A small contrastive audio-text model, trained from scratch.
Model: encoder arch efficientnet, encoder widths [32, 56, 96].
Training: adamw at rate 0.002, 7500 steps, batches of 512.
Data: 78125 training examples, 49.2 epochs.
Rows from block 4 of the audio encoder of a small contrastive audio-text model, named by matrix and row number. Rows with one number belong to one channel. Each number is 500 + 50 x the weight over its row's rms, rounded and kept within 0 to 999. All counts start at 0. Numbers have three digits each.
Before each channel's rows are labels from the 100 clips, of 14848, where the channel reaches its highest value: "band" is the frequency band that holds the peak. Only what is clearly more common there than usual is listed. The data: struck, bounced, scraped and rolled objects made by modal synthesis. In brackets: how many of the 100.
# convs0: expand pointwise conv (encoder.blocks.4.convs.0.weight, 224x56x1x1, standardized in use), inputs 0-55
# convs1: depthwise 5x5 conv (encoder.blocks.4.convs.1.weight, 224x1x5x5), a 5x5 kernel
# convs2: project pointwise conv (encoder.blocks.4.convs.2.weight, 56x224x1x1, standardized in use, transposed), outputs 0-55

band: 2000 to 4000 Hz (53)
convs0.211:506476477507472495509483554478471431489537449550571515626554513590541474547522476399348499484503511472606444464479494626462437479538500540467533519466480529525515479552
convs1.211:550561444455403574525443496445557500441463456561510524464449481539510447421
convs2.211:495565507466534573503470504468490495459470531495474422516577586481545570534388528466611485449541526461521458532477542404540509359496475461561523465418542557522451470482

band: 0 to 250 Hz (39)
convs0.145:508567483414453505482488419505570515433583520516441488407518532473617582476506375503446506544447502572398499563504427485436488518510523509536454490564493486520472544536
convs1.145:539539570560543432425492475496416441427415447524537518520516556575511501519
convs2.145:477504485483522531516458552496527547541481454474511529526481612507407417496476550490475540495487469428558499501590509437519506521545469540486475450450361676508451556489

band: 500 to 1000 Hz (48); 1000 to 2000 Hz (31)
convs0.41:439463530453443493532433518513438562521501533439572500516552376473513493539439522499521520555438445541475501445406533479467522547538479581513450414524534586604575537436
convs1.41:517538549499470559511543479381515507450419440532492473450426575585543502507
convs2.41:447530503521536547510552509553513455463456564495448555558559490473540491585576485458553452513433406488439529437500504428440353482558490599528486464525420532527542527547

band: 4000 to 8000 Hz (63)
convs0.58:491454400497407506577474518470486510488472445528420621480527573423516516523476513495584543509515508479507540536504467379500523468431608540574455442579528501523508539443
convs1.58:501568543468504472505517462451409525544540484466436498544527482370393506522
convs2.58:530391437500464481506438500577550531464596476525366529493546619533496448477572523533463557441500500514545513470535519472447561480421585552532447471542561515480455473510

band: 0 to 250 Hz (74)
convs0.0:509501592496565356506455464486535490527548540505553479461543490470560505525466514511590431463480359519582446418448451457497511417554446488529544563536530461532526520503
convs1.0:435434389533521510506449488488525525533534464468518516561513411380466552520
convs2.0:570480432553573509556473540482547518498457540440438587466511591467519472490586505585452426551463477463486539484473437521569519409544404582494558562449455504463449508498

band: 1000 to 2000 Hz (41)
convs0.15:569429524408446536516441546536536553488508403457478466488467506483579522481499509430402468556497391544538507557515467481473522432560466497545464562536528560429595587505
convs1.15:515528547559545385420403427422495501524530578505482487515507508518523562515
convs2.15:576489376476452483499444547458496509495451444435554434516566517497459517485448578537498549592501525466437521564491511425524437615417547509498484449526447553484440520582

band: 4000 to 8000 Hz (63)
convs0.123:542471510472468486495541439505505521488498533481415583472434611456521427498487428573508524432460471506582573566556469428495572507595507548555565491459528516403408501494
convs1.123:584574467426444585575536466464534502469462426501427431486517454501516534520
convs2.123:452438374483498439511427494558562464423525538481588596455418443532550562477476434537436462564509494471500545481450426522484521550508583547559476504462461548520566489470

band: 2000 to 4000 Hz (64)
convs0.72:445416474590527447507427579528417400516536564549539506599440441424465551530544575509509453470494508551538432521502501517473445508509518462544491441428512574481581525461
convs1.72:538604538454454515594489475423537556493446407545522486485472550527533551546
convs2.72:462467491476473540583418457461569514521550461502458499524585462483474448526516530498520514589494602414565543542465436431500505501440565520534453459433549527440579603423

band: 2000 to 4000 Hz (60)
convs0.189:522545476440514363452494536572451452599561475454506540484460564510457413498492539557586559454514479534506490572444503493457461606469445533546415500506536491444545476554
convs1.189:433417424464465528561564517547542566522513483447415435436469489463445491523
convs2.189:472508503508492566581518467519438486516440540640484452507444465480449482443523502493457539480503569436519477503515465539508495488605439549562493438438557552434543393619

band: 2000 to 4000 Hz (66)
convs0.11:461475555602527552434581488487518583486413542607580437546394429523518550516448443498573459502546455458546560495509505477539520452479508505469457482392469486475536468484
convs1.11:414451549570532469433518531535454437439459525414486491472497544574583537510
convs2.11:454512502476470440513384486503516506444539579468421479463504580475555482473560484669504513489432480518475480512419477495526540574463489507564592592479467454447470507556

band: 500 to 1000 Hz (80)
convs0.85:607542576395520561525445450459456488487498473496521430475483498561595552562499468534554559435537439542517503522529505385435405505559489467555505514517420562480495449484
convs1.85:440460446505506495531584601569440461468502511473451476525519417407450517545
convs2.85:541577451398463596494551534501504471539416510398501468502534557503543497517458441470564509501575522496510455511512483382503481623464395522560568505421514483477486481507

band: 1000 to 2000 Hz (50)
convs0.194:540611516538434476498613476543445487475472499417499566520489428509517535522415522577487578531474427519446483474538484444565480461530491491499473584529445567528463389584
convs1.194:553513463569500581488449490483537518430528543585470394495477603515509531551
convs2.194:511532413418523538503522497502585531414485584462551454492482508478575496477528442596503575586420404485458511474450421532473388539532539521485429558537506478496491455534

band: 500 to 1000 Hz (81)
convs0.39:539511521482518570559556485424502445524541503501467565509455489429541491560512538503406511591493506458538522386463553467456577416534547498447461558497461472444621499597
convs1.39:523583539452601438545501484512504518417435577534523576542489517552549545526
convs2.39:514394533469512441459493447508513597406503553501517455418433455517492564542502486561528470480545526514591470574526514512477486517468452475522545485490563424547377403581

band: 0 to 250 Hz (86)
convs0.186:432504580519535591460524323509538524519463484531489473442479553453465513516548493552487395459527448476482494520396451477505544563449481464536460551535567431477576516501
convs1.186:486396427532554464450445496530472530524509522530554513406467517541551405434
convs2.186:428383499510429558496413599615464505558427542506462515562516428502417470548470451529488458478445498594537495421480519528476498569469485571515465484543463503526551527464

band: 1000 to 2000 Hz (95)
convs0.200:487537560542543521371553511439423531455486480515474474530514510441527470494402643536466536561403465486511516447486488450455568466490492524527489509491599463528607471458
convs1.200:494517561582567430478442465451472464439489474544561519450430530590575503502
convs2.200:498483438481507458424478508529472555505466471519487477513477475469543468540621461507480488424615479641501515410451478543522562580500583553513444540529498495395568539494

band: 1000 to 2000 Hz (36); 500 to 1000 Hz (33)
convs0.29:564556458482436530536534473453495475533514490451538518531385579491543395510458457499378543484514432526568486396404542494456505494505501527520549480614482423486517453511
convs1.29:527509425507460533471453476486544450500527549521355532503488540371529505510
convs2.29:422479393517497524502467468503581569499511543437407530525503509505456546486529455493503433523553473446476600578378467566539399565548488481505522560534490507595472521463

band: 500 to 1000 Hz (64)
convs0.134:581486542456523391460530565557504510628544478448491482526423505561428435496453489521497514432481462554511528530391542508447518543473441578597471530493508467424506476556
convs1.134:448440436456478444486467455438518561572551539550582565507514480507457428430
convs2.134:473552479500536551546531537435464428545479517647559442495494446406487592510471477470477534478504590470406369541492516505537449537519485466466518514451531523423532434505

band: 500 to 1000 Hz (64)
convs0.220:498483497573474551523538477482577558511566548546513488538391567486450373547494429472484345547557462528540505545474498556480515441454540515541551510453483416467496531541
convs1.220:448404411474518463421451466504472437462515540462419411507555505496448476504
convs2.220:449566525551527520508530488452494553522529556511520490513485445347497504522564546557520558566429528353482541407492445477535489463582448505526444543486500539489424550555

band: 0 to 250 Hz (99)
convs0.205:547584592538517487519496374452476443512431520534466448537517533529567545603454514472410462425527453518480443481526365498529516438537483458513597531532528484487516538496
convs1.205:401371414478499504479494478533579512505449465538560512471461494563555498462
convs2.205:533453459458454521466510410524547549493479493463496486439483393559514464446486524552436496444511555578557459548563569587444554481452648478453446502533496488412523463492

band: 2000 to 4000 Hz (57)
convs0.52:462519501548516500471534549476473561469443561476601474533409408522509532508522499556568442523516518546510454497452693502502508417429543571526530517454441503489485486438
convs1.52:458447451544501570555541519519592572527505440524530448412396523494478505464
convs2.52:422446412418503503492516532447535471538397528449581435621536468521465510506523523555503506561495474498592609442539545517465553542450537457479567490435476472451495441536

band: 250 to 500 Hz (42)
convs0.155:550528516480470492419590527483413515447421496418498523494469433499450526519577523524529495493490428483547527556499557558372624447484493525556417532525595532511483529540
convs1.155:488487504463465535533531506490502518550554564459467461533570453444373394445
convs2.155:407428593538489506451540446511511511548441560483429559566517583439440536503466555458560565455429537482520503529516493478571502436520424528455532433529541468552404455563

band: 0 to 250 Hz (73)
convs0.149:483460549430493528487492481515537487370484457547495496476489542567495475490478513593541397479568487527553438526585523469485572551504560498525484571376566511434536393476
convs1.149:362374484482539458446489535551497510544481468550550550499471530532510523449
convs2.149:566526441477442445633454454587486496510530476465449572456465567539526439521574496557508520429557479546518480429520532510531501588459378527464476451472503556509538583475

band: 2000 to 4000 Hz (62); 1000 to 2000 Hz (30)
convs0.17:510382452542544476530491520525479530389457561520452542535481471503513493497489486495522465546453487520530556590534517478500560362559484616440546499409490484486462409425
convs1.17:502481537503457511482528506474535570555548485566632622523464516561499472455
convs2.17:440548535497539567508493547481512365531477506586557406492520475445505538507551473508548524436502479430466505526447570563481452493551484536552560443528466508379572442590

band: 500 to 1000 Hz (100)
convs0.7:486502504412503545466506530509515465488496506482525457558467422517464596570456469576493508524553590541405566401412553535486576461498374491493536485442549541563531455478
convs1.7:438468423431440562591547578553436474422448466520535534529528501499521492526
convs2.7:471527422523640469522522493579529498480428489479445413548477515492589391513463513406518545456561518488511443488562479509547410557408540521568535493477475503495533522439

band: 500 to 1000 Hz (62)
convs0.43:536475439444467535452561413503557488493529527515485587585490568423427462478425469564460482515572548472512477447447555495528470481537443470465649449558501524561428491484
convs1.43:514542562538529452445456422422438418417432462559543531507495518548537527516
convs2.43:468528487423487536640577564526458518493417556427517499399567529482543491546477451420520412570474498468555509542469504512526505526453549456484485554396509408501478508537

band: 2000 to 4000 Hz (56)
convs0.167:483447519479537455508474550517472517435455530577473541571416413565490501573516471503476500506420496450566526570505477472446611457536500605467491546440532510454485366558
convs1.167:491525528520511511536537515487541544542515506406399395403412494536549520519
convs2.167:428563482524568539518422608501528489538456538583518555472530470419460528517453424468463559581412553405520494530514427511509574526566473430546492493414489554466514478479

band: 4000 to 8000 Hz (77)
convs0.207:487423588496515451487639441490551503459517491468539574494479467308534474597551514475512542495490454485508530444472495435479497483557504555477452569479504457468478517551
convs1.207:509522508515467517548562490464529562485442477457415398508489412377504523528
convs2.207:564529562450501394531489508521459436562501469572560432439539499553529504315572529451481520525476491490549546489539512424525471467510512555504448417488560497514538529568

band: 500 to 1000 Hz (78)
convs0.106:529479465499553452498443439556464503505549461605500477546461513386593471494482582550399460535549488557501432435428507480631467476419509430443512510519508507501524508535
convs1.106:496511476535497484477447441487483462450435469525545576562515403435399427452
convs2.106:463505479503568448508490568501500435531445426519454561455511525493542492561434461444536551532474541524470384536540416483635501591480510406573459563483470480508517444433

band: 4000 to 8000 Hz (62)
convs0.68:420468506475510504487469415614427568498440646437607484456542500565469457462462535491517480510464515533564505529532545389428547500493511489510450474552482569511468511466
convs1.68:524543561540482529499534529533476496515475469456423402404413481465403452480
convs2.68:524447458490459445470485580481547580540529424535447608554387468456510485580603472520502469528483404427432518509521454526568430472474528545529527450544557462509493500557

band: 2000 to 4000 Hz (60)
convs0.47:538523489505400476430486504431481511484517550497572499536438573624468525523523566424365524445489582499545603508461535437454457534568475469483497499490500535412507475482
convs1.47:559485515542549586479394427547545480481519576455438459546485566543453522500
convs2.47:440415486463516490454499482487580495398557475499517485506501454476485513449578516654517533505487467554513512446485481546577509427404463441439526490593519416443566509549

band: 500 to 1000 Hz (83)
convs0.57:504479556456473519571553452535540491517525417485577464375507502443510537464522514513572449564538452474483556457476477501497475501488463435480402518530577410475646525574
convs1.57:468530560522463449510510488440447415423408436522486449471531567562518550562
convs2.57:521400484512512547621552412541458445514563563524413581452445529409484525492482473489513502459482509417506468564454456489561507510529407571509444473465511566512507549583

band: 500 to 1000 Hz (35); 250 to 500 Hz (30)
convs0.107:516570479580506528515490454465460465443421517467525501453557537601516555513435524565551395454495507433544457579523488471493477370477554485517593498559500541519403464539
convs1.107:452515531504513482474481479497445415451532534449397407493547473433430415471
convs2.107:460489457501475492484430485494552578537581561450414508516539522492544484522528491489634503541497540522544493525517365430509471406489385471573513513494500504545465478614

band: 0 to 250 Hz (91)
convs0.137:508403514481399540580522492616509601523516408487395472468515497495513420466462525490445648475499524537501489513458513489560494506443497471530521557580515492477512519426
convs1.137:483417445493518467437441525561487496517520448587585511520454592575540540470
convs2.137:504517607538498423563462460557593538416457509468535470411536467485501573485473473513494475520413451567494602487494439487565444511555454467476456465584502444484610472492

band: 0 to 250 Hz (100)
convs0.168:483477603551578535534474434453580591516442467494567452415445506515488544406538432555464462547537445498437505445531448532590508461523512463546579450504510507466509511593
convs1.168:388431523513495457444453574518590519401424473540519474497501524503447479486
convs2.168:628519477556476500501457553552584497503516447436403513453481529605546464448479552461471483458526496568528569458566440516518530408465520464431473588541544407487496489524

band: 2000 to 4000 Hz (53); 1000 to 2000 Hz (39)
convs0.25:516500486549538475479507468442414504520442498468585485551523568583440470533537462592536521487512568451472532467484506461544480449344570449549479451502464459620468433521
convs1.25:433445433419425512522535521487418422415429422519540526515512528523502513491
convs2.25:553491467491578413419431502504551463545429479527477510561573501503464571537515495486456489533496422519464447498496544476430540518618557481495464523466519609443361550501

band: 2000 to 4000 Hz (55)
convs0.81:605563481496484449565522477449462541454459518492546580441474406532520590537474447421561429470519489525573531440503596480464523488434453554522465508439562467543522563422
convs1.81:421400417397440554563573580519514512504499489461500483461473516490506466489
convs2.81:469412477433537482441540411427452493513561451527507492531516583550357512528532611511516483468561553472537547540539539502540536532445454477445527419469488527572485464575

band: 1000 to 2000 Hz (35)
convs0.223:484595426399482490477614472532553476460447473506516470533455501465437486523539462557476579526523608514516494460556483520508619499463427567541491568401479491483436478453
convs1.223:562536571539521563535547510523489455466478537394387412474529445476484491509
convs2.223:534463518433458453560441522503561540498445562616578487507494451402481552477530525535428509587376541471499513535452505415499512453573436463483545564472545488509421498517

band: 0 to 250 Hz (96)
convs0.109:523514510408530472542445457477463460432566548544510530465461472510513570468530516457600537572529358511523450451541441407455476510566543525526461587583505492438565510478
convs1.109:497522511480492372457467442514449514545530538453577586535544470548533442428
convs2.109:505436540531467443482427444468513559355478467528482553531481602485416461496534527488451565472547478522548583517454468545642481544480425462444502476477502523507545534445

band: 500 to 1000 Hz (48)
convs0.50:448495533489405429567465545517402482532465549519473579597550514454510514492472528460465516484461496526459491434498479401438459531553534541559482437593431537490627504442
convs1.50:497448532446515552472537461490529457545452465520406571421475496408568423477
convs2.50:522465519533531439422493546508553532465584485454490615495449471501575525536521444577436577563517496425388476490528463496480413510453466529572459462538501443593440456532

band: 500 to 1000 Hz (82)
convs0.24:499519569522540541451439544563523460557492593542489437485472479484551608464472325468532420481544526541447492546511432562518540451429485489433479461493527510478557555484
convs1.24:441472540567568440442559556523402456528523430441501561549511450490526485451
convs2.24:480513422517518547451481514517511472479505606412544487527536453484622542510473442599578567534403503477485513444495515475452495488419491475476550545556434423522547597558

band: 2000 to 4000 Hz (91)
convs0.129:483480600521464488482491439492568556521470540477561550498517504449455467515534494448510525569564574520480473449449388375531603564443516470618444490443490503448546502527
convs1.129:542597543441517537566443410529498530471433557510611517474487541496462476470
convs2.129:490485434464520435505472499542452479479530563522646535496425438486505518520482554569530544403354465540475509423547448427516493480495487553494601574448480496519493531493

band: 500 to 1000 Hz (34)
convs0.154:511453408476505447477454533393519500549648461589521466557492480483508435572456430540512399482561469514522483443463493590519417512481523559569516516452520460472521499535
convs1.154:467412460452488495445454501529449442483534528423425454495587427423472485544
convs2.154:481584478589578551450556363479472499529479569480504419437560534512583498457518548454527508541493495514516510489445434395531476502513409472446446534562547487546420501472

band: 0 to 250 Hz (48); 250 to 500 Hz (37)
convs0.77:536535480418528496468466482453462452430566463538483564442536498512531413478500553499477571513538515489510463441507482430505455560606500542449370562505555510523494403623
convs1.77:536490505503421554450498499477444421563532478411517580481476421581569471517
convs2.77:553471500489511438563522519545520535373452531483517567530546489539494474492505563415458508461594446471561513512504509417596455472516535452419375510535609462524544482515

band: 500 to 1000 Hz (44); 1000 to 2000 Hz (31)
convs0.87:433499517494471569515569532463424509538437499514518540530496437327565499545484552515519542524474406512466403493519516547585402519526439475512503564499481517524512574427
convs1.87:537545490553558517486505456532563541518511449527555509474416638589487523464
convs2.87:455476431487511458449463478446513554463455534436495512613534482441451540564437527478534477566493480511622490562421552597478489561553506384515538595475480512451466528493

band: 2000 to 4000 Hz (62)
convs0.117:509484456546493489528478486522378544527474518543563406541408521497439491509596483520399500552485524551531535536454516478538534428412499548447491534437539517518377565577
convs1.117:496492493519522530480510527527519543545554555381406405416440491553537538489
convs2.117:598552502522568616472541517463541405492494576510569536427526478450444494505495530508442568454506493462495506424461441492376494551464464458476585455517460453522577552539

band: 250 to 500 Hz (45); 500 to 1000 Hz (37)
convs0.99:477454507521517511512453634453454517514461551548521503575462537512490541523521523526418475482436523581542354493467581492516476439420553487538566507453437495520404476421
convs1.99:525500529521558504444464508477448467470487407510506572547452534573620590493
convs2.99:537558532511551492548472596399517440548523511526452465511527519510531491496482452512443534568431518513533412430475508582458557432433612529509561557438457531410443491429

band: 2000 to 4000 Hz (87)
convs0.180:567578446436510456472514517448486553530497504386522515588433532551515517517483423485457535410521552520571556432501523546444600507458462494632467474420494500477488452514
convs1.180:548554537544495524554566514520473389427414443414474485500467479507547558534
convs2.180:476505628577454570565436525532556509466468538459504597496441469463530458532508376509514483518397548518529448522493454452557429518543479474550429541542442547447503450470

band: 4000 to 8000 Hz (100)
convs0.79:541509409583492524436582529591562593477472507472498482581390452437500467491482494490512569489505518586506503531550545556515528479452440511482503483447408468435498378492
convs1.79:504517492511501480525521501488527561522521504550569554547511398360401457527
convs2.79:427525592482434477440539541474470546557440515517582457581542421551488495459553436418528452561482426546534543529577528530561446442527543465450472397506542472451503456517

band: 0 to 250 Hz (96)
convs0.156:501460489479432557527545441504600503517390363463548531417502518504454544495517503547457479522506510460535507463467525447362570523546488474528515513510523591508522507621
convs1.156:472506546465480483500555501542355394490462479560557551495495540557554470479
convs2.156:453574443484508552428514454505392507546514645569500440575508448485504472507456478449459469562514428540441481602536431506554495506565484530496508406496477439513526471559

band: 1000 to 2000 Hz (58)
convs0.78:419446473572555448583453426510545551554426433614556497465489468423525451516576556532495557564522491458527470555527486451588432455515505469462539510535459561445451475514
convs1.78:462487486481475442432435451483420402426435489550535537558518513554568548513
convs2.78:468488528498465640523623474463527511458558584520482468488574470491539481480506465462577431473555461434443441491545494508483466540572492578516500399493430533537606486501

band: 2000 to 4000 Hz (79)
convs0.59:469520457355538453518517512504576438508563469410447541486433515405530459525532481515551600425511478550430486451435514596518499559548425493541488499510524501479504543579
convs1.59:472532579533531402452503512542482445446430459409432432458462471520556517480
convs2.59:516509397471515498611455482480515415564590606496559502550522465507527552411467452472462543434461566561572423518565540489539441461457465525552538484544488432448509494515

band: 500 to 1000 Hz (57)
convs0.151:442529482505467537617416480490507571527413487568524450477498446467592590540508412464530477489536512492525471459575469428570474491510550509551492588377438500474475501460
convs1.151:426500477448455401536544508532459559554557501412460436452472440467432484517
convs2.151:483506453455486546570502566600420575466496515460464509486367490548509443517554522488492547577469535498537521582542463479618461548417491467427442467469561473481489491577

band: 0 to 250 Hz (43)
convs0.218:530541608399554477467501549472507481433490513515534485487439617594589465555550557507519453500514487533526414445486568417506424419465467473504488554454527502450438475461
convs1.218:476478452424465460415411463556476484537537520538528530518423550525485455389
convs2.218:591594544459462463482533519511445507537512446500428517491518576522563403456486486401498517491495425597493565411607510465481538447489515487405449500489510528505515554590

band: 0 to 250 Hz (41)
convs0.203:463601424480437565476481481412445540555421568443530473552550481538500555478437463552471457581514474566529527551523453390521482446504557523526529465440522546573449563471
convs1.203:478482522538514423407451532548414392406487498519536523531517538550549472475
convs2.203:532431554492525558496531541414543535545468421571482472466590599539558520443544509515477461536431505369510584430392460479491572499452529457510509508464524502531499470558

band: 1000 to 2000 Hz (36)
convs0.159:504501459430567453547503545523493523521499468469522474426501478530447505513479508601463500592535598536342519492462487507494543466421467487454546501530492482612384497577
convs1.159:518503468447483477489469467502502524469447491545574564486483458409411368442
convs2.159:500566518614453519495454536515516455444510474481509453533493562420468550516513514457422516551464533534485434454583574452544464531488428412534639575488490460425461491555

band: 2000 to 4000 Hz (68)
convs0.36:546559437505542498421527495464456533477487573468554556570549486567457419479470464546456499515472386525627496505452437516445505438452534561515524434477574535534585521435
convs1.36:356412495476473526561588558503467456446470496456466451451499474514476496466
convs2.36:443511538430444390562472519562574523504443513507501530550495573465496530559447487523550512460443518525486398558577503444568477525496503456464534559564430435397479442577

band: 0 to 250 Hz (88)
convs0.83:478448472430439473553528457524524492430515466461519542489459502497574612497563559469576625493497580565489547451500517400532479471520451470504410421507433524523523535416
convs1.83:552569536473473506509519508488473502477518482472458467561558403353428544528
convs2.83:536509466438437565495569524511501536479413478522460488490510547418439458554502544508495603497537616467517371502497539509430537533424581492515474446434492558403492450486

band: 500 to 1000 Hz (48)
convs0.221:521485494493471488428472498491443365429487481548523488532525520474458588504528563488485546400483469514588341466603466516474515536528506531501456559490561574525524440462
convs1.221:520374489466485546406502512498528430533525500515385511483465514419536446508
convs2.221:485492523386492383563535523588504482384437511522521446512443528575572538484517512447534570442517499508512463583504418474529482450451491577461508421504542550568458517532

band: 1000 to 2000 Hz (33)
convs0.10:470521429494506576498523487507471556542536542606532535564478501452541538543449440520497524488524452469519418374478544454557481433450566392489538463457512565594402515517
convs1.10:454510528516530482482510516489453516517491480537556570536528428417377396432
convs2.10:557595478504504540556459598483463457477408550572439495439472492440509475547417482482480549595514482463492520457531424481487611496452483381470560555522501464554501565501

band: 500 to 1000 Hz (38); 1000 to 2000 Hz (34)
convs0.91:448494504536420473502491477555499468539494554498585451552523483509509479478459440408519534514510619555640455485531487455529450448474510453527411509505519526432649484458
convs1.91:550548501460461543519406412444561586494458438554556465477462507486437473458
convs2.91:506474423561513453588511477524512445548528507490482485520547482381533538509464503420557554437466484447535490542477470388557483335458527581556479500432517557484514524497

band: 2000 to 4000 Hz (55)
convs0.116:530429535572489537427541536522451546611551510390491570615456457534448490493487481530441504468395476488522534552472504500444561474531484497543550502501420545466477424590
convs1.116:552546489428477571534566509504544492439480501430380417455490505527537551546
convs2.116:505458499475434494459497460638543525407449546474457655454469553548516442528529477539472523530540482568496470473552470406552502541476491507490487523507477570568469483388

band: 4000 to 8000 Hz (59)
convs0.27:511487417545519485534449578380586529531557478563519582573473556466531439516414399548523423522495454458484433518486434540563486459481505502592548498505465479479511461563
convs1.27:469540553497492491542569541497507517515506508475420404417469519426378444514
convs2.27:478441410404492385551495561571492518500502532468465550571455569531507451463589478565460461462534395530503506447480568503458462485400541555538573520515500511468576507520

band: 250 to 500 Hz (40)
convs0.187:467407531451524551481504456507481489449656499451534506525491548537498524569445502626553452503431481506415520489436555375486485482498544442430529493517465466495529448554
convs1.187:558554548538495423413451492497538578546544483470464436476468462403453468447
convs2.187:552447505417483485505526533461487511463520477457550408512536571509575575569567601566525469496486511525405548508481526477465430532500534445444480524612461456463531371527

band: 500 to 1000 Hz (33)
convs0.178:538532470553561382511484532627479492516499532514453413463441553509491507391387522568516481484489467563558505540492535491473456505500381511473476505514578525520595462531
convs1.178:440525535447492477532503421494399472418459550456487455437539459463407459540
convs2.178:583566558521450443505561513478516442508500422490518540494459544571568458578467511435514490488439457520567519403487522471576525347572540505456475503489559432437484526542

band: 500 to 1000 Hz (73)
convs0.62:533489510530470510544611506515484487523460429476487535388461549498500503519508583509570537455535462503468626474422525461543518483466461486496354520509626465501513562558
convs1.62:534564578549534563601562453444437460480513482459496461471447525507433425486
convs2.62:519475487465514492471539465598462497521574615454407562479384480491510476541520467539554516471446555522472526517502561525486647449519524602545496415442461508483486485462

band: 2000 to 4000 Hz (54); 500 to 1000 Hz (36)
convs0.73:540492582558484552504559480474517541500496511383512460490362473486466543490508439442442558532509573556527535402464528445557542418446495398493564510573452476479506543494
convs1.73:497474435388413484502464451448476495459437451485470446430448481466451451436
convs2.73:536522518411497456453450417462584585515637481448470540491602471491525468494514498487578487525574508494457585636491498495516525513478491472522460451544439442541523521436

band: 0 to 250 Hz (49); 250 to 500 Hz (43)
convs0.110:478464498454470420461438504481406494503496521545492522543510435450545670449558488483595528490533471523471581486500422584508546485527529457577480519594559507433536464489
convs1.110:483429531546523516454555454522602449507511508511473491452434614552593522506
convs2.110:575476503437537550489465488523551504441558529495443576532406447505529552509543479418578462593515509555532521499503375504506456452577454399544565570461523459564510470507